config.toml
image_size = 64
tokenizer = "word"
encoder_head_dim = 64
encoder_conv_stem = false
decoder_positions = "rope"
Rows from block 7 of the image encoder of a small image captioner, named by matrix and row number. Rows with one number within an expert belong to one neuron, the router's apart. Each number is 128 + 24 x the weight over its row's rms, rounded and kept within 0 to 255. All counts start at 0. Numbers have three digits each.
Before each expert's rows are labels from the 100 images, of 14976, where the router gives the expert most weight on average: "peak on" is the class under the peak; "top examples" is what is common among them. Only what is clearly more common there than usual is listed. The data: rendered roads seen from a driver's seat, with toy cars, trees and houses. In brackets: how many of the 100.
# router: router (encoder.blocks.7.mlp.router.weight, 8x192), inputs 96-191
# up: expert up (encoder.blocks.7.mlp.up, 8x192x192), inputs 96-191
# down: expert down (encoder.blocks.7.mlp.down, 8x192x192, transposed), outputs 96-191

# expert 7
peak on: sky (62)
top examples: snowy verge (62)
router.7:122102114164129113135112102115116147148101123116129153113125140119113080081133113125075146137092158137160149125124131145158174120165123111163130145124124133158130187148149152140151157095108159140114126135093118098094117114134094145124155098105127168153109113122186152144142146124102175148
up.3:124129128126136128110125130124091136133141121131128123133131129130126128128130128127115132131127128127128132127132128128140127132143125114156131126128128118127124128130122124129129133130128128126130124127126129135132128181130099126123123078148128173160000127130127000104132128127128090126
down.3:128129127191128128135128128129136128133128128128126128128128133128114129129128130130128127128128128130128128123124128127128129127128126157129110126041126125123128129129129126128135128094129128118122128129128128127128127209039128128128121211128128130131128127128129127128128128122127129138
up.4:165097128134132118064128136128121136129160126128131130127181094137116108128131129127086058128127128107128212128198137137151124130130126128129069072130055127128128144128120134133128128164128127130128127116129170128132078137128128126128129106092128080154135129128058128128127128127144131088
down.4:098128133116125133134024102128123152067128118141127128077132133166128121115156128128128128128123128154115135090124126118069164099130130054128140128149129114125135128128128126128116144127142126125119128132128103177125156128125128129131128120124124135136129129121129128208128127135128126116
up.5:127119116139111129123104129132116128124126115130157107062219118101141142123144133179129188111179129145125150124115128125124128109133131129123128070125132135133126064123075129131127109127128129123124135128127128137131127133126133136130129134125131128129146127123106130123136115128137111127
down.5:131127116128121131126127197127128116154135123127135126155124128122128189124038128048068128144149132102128128129122130138138108171139133128129131188125115125083126129129111131085149132052074126127130129130141128128129122128131128127129107128161128126118103133130130128126129128114128114131
up.6:130127148128128133131133129128128129121130127128165157151129121128128128130137128128078059104128127118125128128128128177127126128134128132138126128128128128128127174128126128128126128132128129127127130129126134128128189187129128128157128130128127128128136128132127128125098123129130119048
down.6:127128126127055130137123129135129130128126128125130129123128129172126097127128128123129128128128137212127255126124128071125128127115132068134124129128148126126201091101176129128159145135127128165125126128131105128128103125129125182176126128128128126128168141107132130128133128128128179127

# expert 0
peak on: road (74); truck (25)
top examples: line: no line (61)
router.0:126167134124175081115111122100116117135175137143104098087119105138139134145142141163189142136138091109147101148150142117145128175160100139114114118159150110144111142134115108099139077100138159133125151153150131161111157143110140076109107158145188125109140158160141087155139151106086109131
up.3:130128127120129126190128185126043128250147127127128147076147127133122130128127128161129127188120131110121128127122131128150127213128128128127134128158128128127110172128113129128122185129125135121127131057127132151130128128103128125128169210128128148064127127141118128129105112150129113128
down.3:126137127124126128128127127131125152128126140132144128149128128146119096128133126142135129152131127135128121128128101115129128128128128193123198128127130148105128124094150129126129128111128121128087197128128129128130128128129131128128122104131128127255131131128175126123130127184128128128
up.4:128128128128128128128128128128128128128128129128128128128128128128128128127128128128128128128128128128128128128128128128128128127128128195128128128127128128128128128128128128129128128109129128128128128128128127128128128128000128128128128127128128128128128128128128128128128128183128128128
down.4:129132126128128128128129160128128113128128128128128117130128128123124128129127128128128127126130128126130132126128133128128128132148128128128128128127128128128128129128128128128128128128126128128128130128128128128000128127128128127128129128129128128129128129128128128126128130128123127128
up.5:130128134133127232127129128128121218102131131128133104117128129128128132129199115038129128128135128129128075148132127225132126128107127147120189136093126118103133109127128124094127128126111129108128112128117130124127128125128128125128123096138128128136124126161129128128128117128250127128
down.5:127128126125108130120119152127128054124126119128117132200128128102128126127121128126127118128128128154128150172130130128134129121083128106114077128087129131104133129124136129106138129143129096170187128128156125130177129121129055129170126147128127125132114129117114131040128128128101160190
up.6:141079153137128118096123097128131139118132113128088131122160121168138132111176128128128130120122113128127128140151051138128128100121143041128150092128129131173055108128090128128120128128128132116130184134111121128189128128125128128128121087132128127127159123153128128105129129108119126149
down.6:145129128128127119128119148127102106145130135128127127177098102128112128125130128126117128215128169127119128150164149128128127170135118117115128204128128129127127128131151129121096128024124114128143128128127128120170123128132128071128128127126128128127131089128125137122128128127124138124

# expert 1
peak on: verge (37)
top examples: bends right (84); vehicles: zero (31)
router.1:170132157172108125131091146151133131080113130131123125126194092141126147090130135104162148129182106127109164156103083172103096125085130137071127130089132129106122115097159140101109120109114116125130144112158123123129112103121145114150081152146109132094118129158089147109106120130153141118
up.3:129106128128108091128129137127130087128128103088128130127128128052128144128129128128128126130129127102131151106170128127174118128128114140133128106126123173116128131148076128135163128175128129128186127130079200127180128131128128154128128141127129152142128190128128128122127128128122169138
down.3:104128129130128148099133099129128151126128128128129124129130117152129153120128128128128128126128127175128128063128113134124145131126087128191183129179025128126118130125128128128128113128127128128127128210128082134128128103128128128136128129129124128121065128138133128125132190131130113129
up.4:150128128161121128132132128080128129171127122153135128122100159128126124128127062128130128129062114105152127122129157114185128128128104129128124081128127128120129128126135142167198131174052178127128166080079229058128116127131128134127169141084126125131127136133128129129128128128129130158
down.4:036128144127126146101127127120130129127121141128128127128124115130131131112128139127120129128126132163127200096120127129125144157128129110133149199127128126097127128128128128129129128131150128101128107145155122135127145128129122137175147104128128105129128124128161128073137128169129126158
up.5:131163093121126118154128134128131129219128156060128127129055255128112119178116110128129129125118142129111127129113126131126130141128118139127128129114137138127121128113144127127146111127128128177130138131129133127126128127101113125130144129130121128125121128130149128106133135125102123177
down.5:132124125128123121129128129093129128128128128129115128088127124124138083125128127139211129128130107129124127128128138128127139122125133118125130099127130126137113198128128129125159129153129126128062127124126128130131127128129129147133140136129127126129128128054134128036118124128129147201
up.6:127160084157122128129128127110123255118124126128128115115130128139123129124134125128255133122128129128154062128127130132122207132127138129128113128130130131177130107088124129117131124125128132129128128120125128167135129128130104128128128128130127128128128197129128128129255128126128118128
down.6:124128072128128152119086145128128114120123128128136127139129124097102108113128133129122107127148131135124130128127142128106130125124131096127128139085131168134140134128129133101129156072128109132135124128143128138128131128126126127130131165148129127118128129127128128085137125133128128171